Weights of a small class-conditioned image flow-matching model.
Model: 32-pixel images, norm groupnorm, activation gelu, widths [96, 96, 192].
Training: 2900 steps, batches of 64.
Data: trained on scattered letters and digits in many colours, 195000 training examples, 1.0 epochs.
Rows from block 7, named by matrix and row number. Rows with one number belong to one channel. Each number is 128 + 24 x the weight over its row's rms, rounded and kept within 0 to 255. All counts start at 0. Numbers have three digits each. After the name is the row's rms in percent of the matrix's.
# convs0: first 3x3 conv (model.mid.0.convs.0.weight, 192x192x3x3), inputs 56-63, a 3x3 kernel for each
# convs1: second 3x3 conv (model.mid.0.convs.1.weight, 192x192x3x3, transposed), outputs 56-63, a 3x3 kernel for each
convs0.91 108:145120135114133162146123139102132132138144113112131145105137119083166056033128105132133118188123146170114108141128110133093112148111106107181138113126130122135072118140107130119139201162108138177125111110110117147126
convs0.92 112:083143152148149148125129162126124138130119155094123147140137108162122140075100166131135168118134108123138150141124106112112152073099137137094117188123102110075103093113099154133174137111094105128125096131128139121126
convs0.93 116:140121120115100120122112146122141129116119141100110122130126143134105202140103127166119133100149106113128107099118139102136141090118143145088143131146107097118055156113115153085166179097110139111115135129118108109107
convs0.94 101:112143110107147154119104104145109141151091122120104119158134044128166098149120117146145109151141163108137141129074113119081160143133111134138118156139026135110080127135097188166084156101148145130098111133130083144123
convs0.95 106:140120139127127146139110128158144113114178143197082096145145119130069179121118139113145113111124113130136106160153175146135194149146130146140078150126107111122142137151087123125118108099184078136118086130137126145192
convs0.96 131:109120083091158123126102125192108075171169126088157113113121136125106113120168111111122146120099161106113159173121150134069152088108113141137091126087092126152113115122141143132138119119125172202161181150139177107165
convs0.97 098:123099153145108111136091100143155129142138097100169140139092134164143103110136126121125110106170161084082134159120154146099135112157150133133144191151132135140139101149156123121137172125132154117163100189081137115151
convs0.98 082:098085140108136116105112110176137133174146133155152104136152101126174122151096112138134121179149140106158153150101148154123141165172119172129148130146140102132106119113124138081086136133133143117104145184142172126082
convs0.99 085:104091094130104083124119120137123111157173144152107147102128180115122172153082140165112132118097136122119119146099115117127134125116119107160180123142133148117143121155139114149143161103124159104088103170106109124107
convs0.100 086:151170100139138119168115122159134162089140147136055153124151141088136102126121116195142141154123127145176170114103130158146154152142112130125140075102114079119140126109138119171111107140131114143114164126143153120131
convs0.101 116:129140129136124139120145125158124189085116164156178056102126166133170120155132106172144103130132120123120169141090070113072106104108129138099119135097094113136114129134128093137114152115091122167064109090064106133195
convs0.102 108:102087150155158111090113136161089105119151138151170107157116104120060119118087134133148135136134144138116122112100111168144156087103149106132112151127127097117125139142084112131126130175122139164146103131101064146108
convs0.103 080:143118140141152152119097127131128128120154106173113089110145093128130116131153183094121113161148184162151120114112113161150107108115165103083122119110144128086145099101134117103126137159088130126139129095110101135121
convs0.104 095:131134150127141152124119125089139162099144087112165106097129102101175098086134108153122151141160105133094145138068146173149155142126164059181148095181136119110106105117112083153122125138104130129125107102124147058110
convs0.105 090:136127143107113128116109138157153134122144109159087175095114152139172098149125109132088154147118157131115143132100126110099109125152143167158121100133147130151123113141163092152181098126141142169124139118111191156164
convs0.106 099:113096125122164106118116141188157145068094103145128086114142132135160174134106097113147110121130160139116109153128138135164116104182186131096148127105155174170146102122125140117158109153154165106133146127070116215073
convs0.107 081:084166173091160095114148143148132167152133110116139121107114119128192138067152098140158108130149170125117135161094165134126170136130121141151171135078158102104150138101131128194148100121143108137087096106090127142128
convs0.108 095:113131110161150126115118170138159128142116139128112159126127123109090065133142138154138122137084160155132178089108119129150094163108061115084074151121103093141095126114116101116137166156096084154144102112137129150104
convs0.109 085:115149111120149113112127163120156127105116089127092120147171107152122124116090113088124130114118129099119100129140094116127120187166123156086061143114087151134118138150128123135108177099142100107144152097113119131135
convs0.110 080:108117137123121173167105124099107135138070122160111120194145158118177154147125168092102160146126141124104072103166170082148153137136127148120133093134116172147202161111167109145156165146152104134132092167144107127127
convs0.111 082:157125115145125123141138145107159104097130126155129143151131149147150108100167112123114169131089136116150118159131091091127131096120142096145153112090096136133136100156070118127089150105128149116118099160136078124123
convs0.112 108:123138136155123120101076111063114128095172158109156094077072072069146068079154130153101142134129136140116116116112125099150118147103114101110121152123120136173101100094094147147157154143077113168186150156172146108161
convs0.113 080:136175123144136144131144128151139082147141146134112118121104152098097066123159099146131126107137165083143155151120166122135146172162127143111092106117099113143149105086151149122144116090134119085152166118125137128118
convs0.114 085:093138131086122110090130113146104138128064097084147131124123117118130136156154157123165166145162125124107115130128162148121113148135146121156133131114124144151129156155138152136161162159154118099135134131114138137128
convs0.115 100:140129124103130137120154147114147071099127132130157150120065149119079086037108080125140148162118148111146122172145085136123141163142086122162159119154157093117124107144118071114118138141152129060161105145111164099151
convs0.116 097:140121128143110128145155167117109066135088090126141137117067107131092086101127063122161118101158155139150105089151125130122104103101163114121086091086107118082115102107144111099102134085089135085173134123154168115106
convs0.117 093:079120119103134132103143139122140126122091119127133128118092146152177136090110139148120103131114155143148151128116073179113159133099176152138131136114182152065118113200160177149155096139085110127102133101154123131114
convs0.118 084:127143131102130115152159095142188161121163123108165168110134135177138100095129148088155103119127123109094090122146162131128163146140145143114131137128122100135157125119062145160134121132129115100115137127105118163106
convs0.119 087:171106181145116118151116121103120098137136110176124084099103107132108113127118077139144151175137155143139154095138162137144131066130124166125115165134155157098118129121133124114132116117110085142134106078106092158123
convs0.120 129:138139134144126139125118130083119126129138153166079147117131155108123122116085088182123148127134150092134143110122127136160165142130136111134154121101141151134114138136129129105118152127143177152121138094111170129109
convs0.121 105:145127096156111165121137117173127140168109127109120098156122177113076161126125119117144175145142155116137121093123153149109107134117140140097136168099110120120114128093128143121150131105154090122135136140122133110147
convs0.122 108:140116122165124120137146142134103174099204122127077118115136078140117091059099162119136145107122159163124141095082132137107127129129106142146119079108102074108119152100124157160110099152103152123141062114088120110157
convs0.123 082:084147147110159142090162064150102110147087140092133108114110164119145157123152134135120102097124137120082123148144095097152102146141106171096134084145135070153161164153118155144133148114130111126126114114142118161137
convs0.124 113:095132159141119095166099108087115130140078109116150115126178115167203141173105126155127147119137137102118108125129115084108109100120132146109114187122135138093115142088105203133145211114125128108116102124100124119156
convs0.125 085:134162178150125156097106154114192109131121170102155122130128072118136141125119181122116146120160124102127136123114150131090132148134150058098112112112112153125134176146107142149078160115110150061146141149117177122119
convs0.126 108:103137086113132147114148074158156119158118138143171108110132126136115113037123113152136142144131105122088136095162127151129130149129117096114116093174110126121118102097106149087108132151130127073134110125153100122125
convs0.127 105:124141128114122101128124167150142191157157127149158085078095112135092092150142126158139129095144102095122155148131155144124084110123114120141138127138130147115130137137107123168166116133090124145145118091116094121085
convs0.128 099:118146158150125138131153144128134140128125141140167137079145141105120204134096118123142138153157129168137148137205147147146111152123139106136093100199127100142120145160109156152146162082128110080181109140156134144132
convs0.129 119:110117105133148106134119108123152092185156116162124102068152132025124117061099097136111133124128146099127085143136128141142111177111094092113099076142125071132119146139136175140112143137113154122126119123143124139067
convs0.130 087:091142128163140115124103098127132131127109120110116102153114150154133174139180146143150137099143095093092133104120125174133153166169103099129093149143123094198120152129114128148189130166147134135117146127112140109104
convs0.131 082:141141147153113149087111163100135120157115132141098132157119156120135123115118121110110120142138162128093104124134164099090092133106122166126116145146082128138079130166109141140102114146142116117117111113100120115154
convs0.132 087:148151117113151120103127124138107138159120141113128131134135145102080127120102142104082129130111099118118122107124108092144118114181160140115102099107158202180155120139104146117140137151146097072155121165137126196123
convs1.91 122:158149122144130119134107104115112124137141107126149132190112067234117072181096073129128126130147122115114129142147099128128132126108120130117082174178108149087111160148098166129113110086112106114129174148114137128119
convs1.92 173:106113109144155141130102116104094121135144114148147114124141139123153072129125117121118139130139133115113131100088116130146150150145122203200174071105066126097115113129092131144115138132132134136123119110137142110128
convs1.93 161:124122107125147124096134140099118126104133134156143133114164122045169131075131142129102117142131144116149119081093127122147151136137128179173163101117073098134122101136092106162122114132146117123099122124109165123142
convs1.94 135:146137108156132114122109114150139085130137096144143101121174060219180034165085071127115113125139126113139151111131133109159137124120137134141099165195049121116092118168089146143085133118101127109162125121137136148105
convs1.95 121:120142098141162132141106112166137107121128095144147114090157105157127075138165062093145097119124155109130144069121169096129164119153135088156129137151083145143058088150115133157115123131116157059103160116161177123128
convs1.96 149:144126109101127106133192154148112112135181131123129091092119163080102149159143147125132121120122134125124154097127149081173157115119141105131126107154163109099149094132155111134140116140120152153109184136115101110085
convs1.97 076:119162111115114160126123120126122146172153128140085077062102121111125177165124166113155129129111121140117156108130129102112157140128150088119114181131091114136174071176102120147129111089162150101132184106159095172063
convs1.98 057:156113099116149121101122147134131135167181093105163095162122128105139179115071138166110095133107145113136125151130070135112130110131151120125156165115165125085153153119133113137151106063165105143179082119131166117098
convs1.99 056:112105132119148138128133160135149127116122167107105139102132186102134156086111182116096147122151119157148096112117101085159104174157129188141122127077132078109188118119131126126111180150143123072105125107180162157111
convs1.100 057:136146124117113138162133116165128135116156071140134103112108157116123148135164108129120119143123125137163100129165142120121085121141131092123162146152125106090121111087133124136173127123123129091057094121160139128154
convs1.101 077:116128105091137146145147143172143132127103118101123110116150144124130098144116126110103122126128143141129140131122127136116115114130154148147137141133097118084149133131099167161110078140158121088077146158151110117147
convs1.102 098:112139122115107118151146175115132119113132174133123105087154141078102144138145172112127123128151131109111136104124134138128144123140148103141116125128121139133151105136144138129127137123143172088153201132167065103081
convs1.103 070:131145173125118106120118118136088166090127186097115143078108175140072170146095178147104131139155112090110150123130133163104121108105154105124119094136151150129153146127119163087138139132158155112133133171134119077109
convs1.104 074:084131103138138165138153098142158107156131123121147104157101102125073144168091136145112101130156128135144108107110105136131123123130129180174155069077102129097181137134110116105176106098148156130070124135137154143083
convs1.105 091:122094102111134123164118176140132154151125120157117089100163130120118129092131155114127125127098156128132122110121157113133157123140097129135149122112149105126131134124116109147147098103118149106089190119128079127149
convs1.106 065:104132090139122148133135131154173122112093086141156125126137138099144151153140113124101101132172132118125130102119120115109161103148141170162133115123146136108106136112094107135172141141118090052153168130147165096126
convs1.107 060:116128152160082098129103152122105151095082158119109180152124173145102136106098144127146128152147100114098122114143114113153093134117138139187163101099089098128133142143118147129102096128188105128155121119086113170160
convs1.108 085:158138093126126120149129121132126123138136150116123101124129062176104093213093109138129111120121137112163144173133096132130124124135100098103078164156117167157092115139093144131112180114112123131175141145126091078149
convs1.109 078:161114141134137149104112132158130114130119109131127122167107152162093084167100128139111130122127124135101154167135103105135125141127128126116076172138106134142133123152129114117126143138138106062133192125113168153082
convs1.110 046:122138152103127124126114121111106118103109139114144173062127181089148121093150177124120157138104118116119137110120156163101117128150163139080118153156161080149145155123121138129118135126142102071144146154121145128151
convs1.111 056:088121094090131148182127150108148109164142176136106108113106109119111136127124140115112112130136080149161136127095114144122129131118145121129149130121114101103157125099125139116135109107173106183224155087120058130130
convs1.112 108:163140122112127108111117134152114116127146133110106123154133094150117106163118130149135120137133133122112127183149110124121099120142118136065076146143137139152131149136108119096141148140128135191110116123124046164152
convs1.113 061:169109167119110134134123116152102166106114135154136158139066157098054155124077188131120128135144129140134100135126104125092108155131114104105131114095150129113169159097128092096161122118122067109116160165117133169130
convs1.114 048:122131138094111135101165126118128155082076131118141150108110200075157209036127125147117126131134117117148114132120115131140085149133142078131153086104138163164164132130144135101134121166133183141151104079083163157159
convs1.115 079:143100112151108104178133138082134125131125151135117139212116137177084113192103095144109124160163106097114131143101101154123120139158113149135134135110125080120165132107104183096131142122148100131112118151116115118133
convs1.116 061:139095149100091144170116129128153134139127118133106139167103175145071156151104187125133157127111126127146106160139145163100075134158082139107164135082145144147163124087171152109173105124140090154099106177163114134099
convs1.117 068:132125170107139092136111131138136156101120133091121141132120166142161140120108106128174127112109126132101135167161105129122128132088112116144089140140139082138143122156133139149086128114111172106109167092129130125155
convs1.118 073:124110110129108131169122150137113120147137153117099127107120154114121104136122115121118125100127120154139145127146103130153079131130098146146122122119125138151077150085130120145153134091103092166063166133155114129124
convs1.119 058:105116154135116186114125087132156127128088133127156132094124179054112143101131140117127100137155121119135147151093135102116117130153150149144185079075132119133152090100139123116129147131140137124123119119115143147123
convs1.120 156:105113159139107129121147121115121129138161125139082109169066124118156087119141180139115130124116110144148120127080106164126134107146152103118121140141111122133163149107128137110146098149134142146111152157082139092126
convs1.121 076:133169144056144136130141146126139148142150112138148093131171167092104133106142161100151128116124142125117117119144145109120145120131118134136113081115158132167127110143146103141134119133135131095067136145135130112126
convs1.122 094:152131121136129122134114128123115132093134171131105126131092133169121141181085143124135141134110113157129139131138119140130119110131122062116138141142154154127127111126154119127141168114106141203163118082100109123144
convs1.123 053:098139145100181125124070146120125128097093156155127139128076138162145196141114142110111104085138139153123161150169091133106127166091103044138142112122172148145152123124108119136128149157142103151110126093079176174130
convs1.124 106:075099142142169172119108116108102113175122107168132113096160145082130099123155122130109137132117140120124140142136127147150114150131112168156113116109087147148126114126122130147106150115128112115160126123140123130132
convs1.125 070:141161145125132112144117109134140130132114122123150122129119139133115142163078118135128130125116166116128142148110127113144151112141131079091073148162133132139151137149145131153115121096125172180122129123093163112127
convs1.126 106:120108085130125144149129131080131106134134133149129124154108119160105144201121104113150095103133136123145142113096133140146099136137133135163172108108093183108124129129112141174106137132123172152147069112111161109108
convs1.127 078:147144140127108106090159149137123118110136151102125128141132102114104179141119148129149152130124093138123154117142141111124126110138158138127120139123155096079134138151172110088119118157140190176209143117087123064117
convs1.128 090:109107147143105124172122127119120143160152180105076108139114135126121103153105163113123126153113115126127136183111086156139099104147117156091122152126109134148129148112126136128108170100136098135148132121189031151119
convs1.129 181:136127117152099141144109133140096131154113120133119120227085143208064131202058161120129111121143133102145125130127111130132118120139116128097165139101167159090167135127130133115153136140136121121125147136115136111116
convs1.130 071:142156106103134146149092148107084137143146136131140112140135125081082148143140168100116151143121098141157133138110140134109145132150115100067156100111123165178164157132126096118147132139143138132127148118119122155097
convs1.131 048:135089111143138125115106106134118133085082146146109147125105143138134147080112137125125124113146127103144126154086118127143121176111128176157136132069070146123142114109125129168111123129109149129154108087156117173124
convs1.132 059:177135101110123122152100116155092150112133125111140159158135126165117105173106127136148099111122125126142144172115096126151110140119126126073137137118137154129096164121123131125104144110148113065107147132150106170164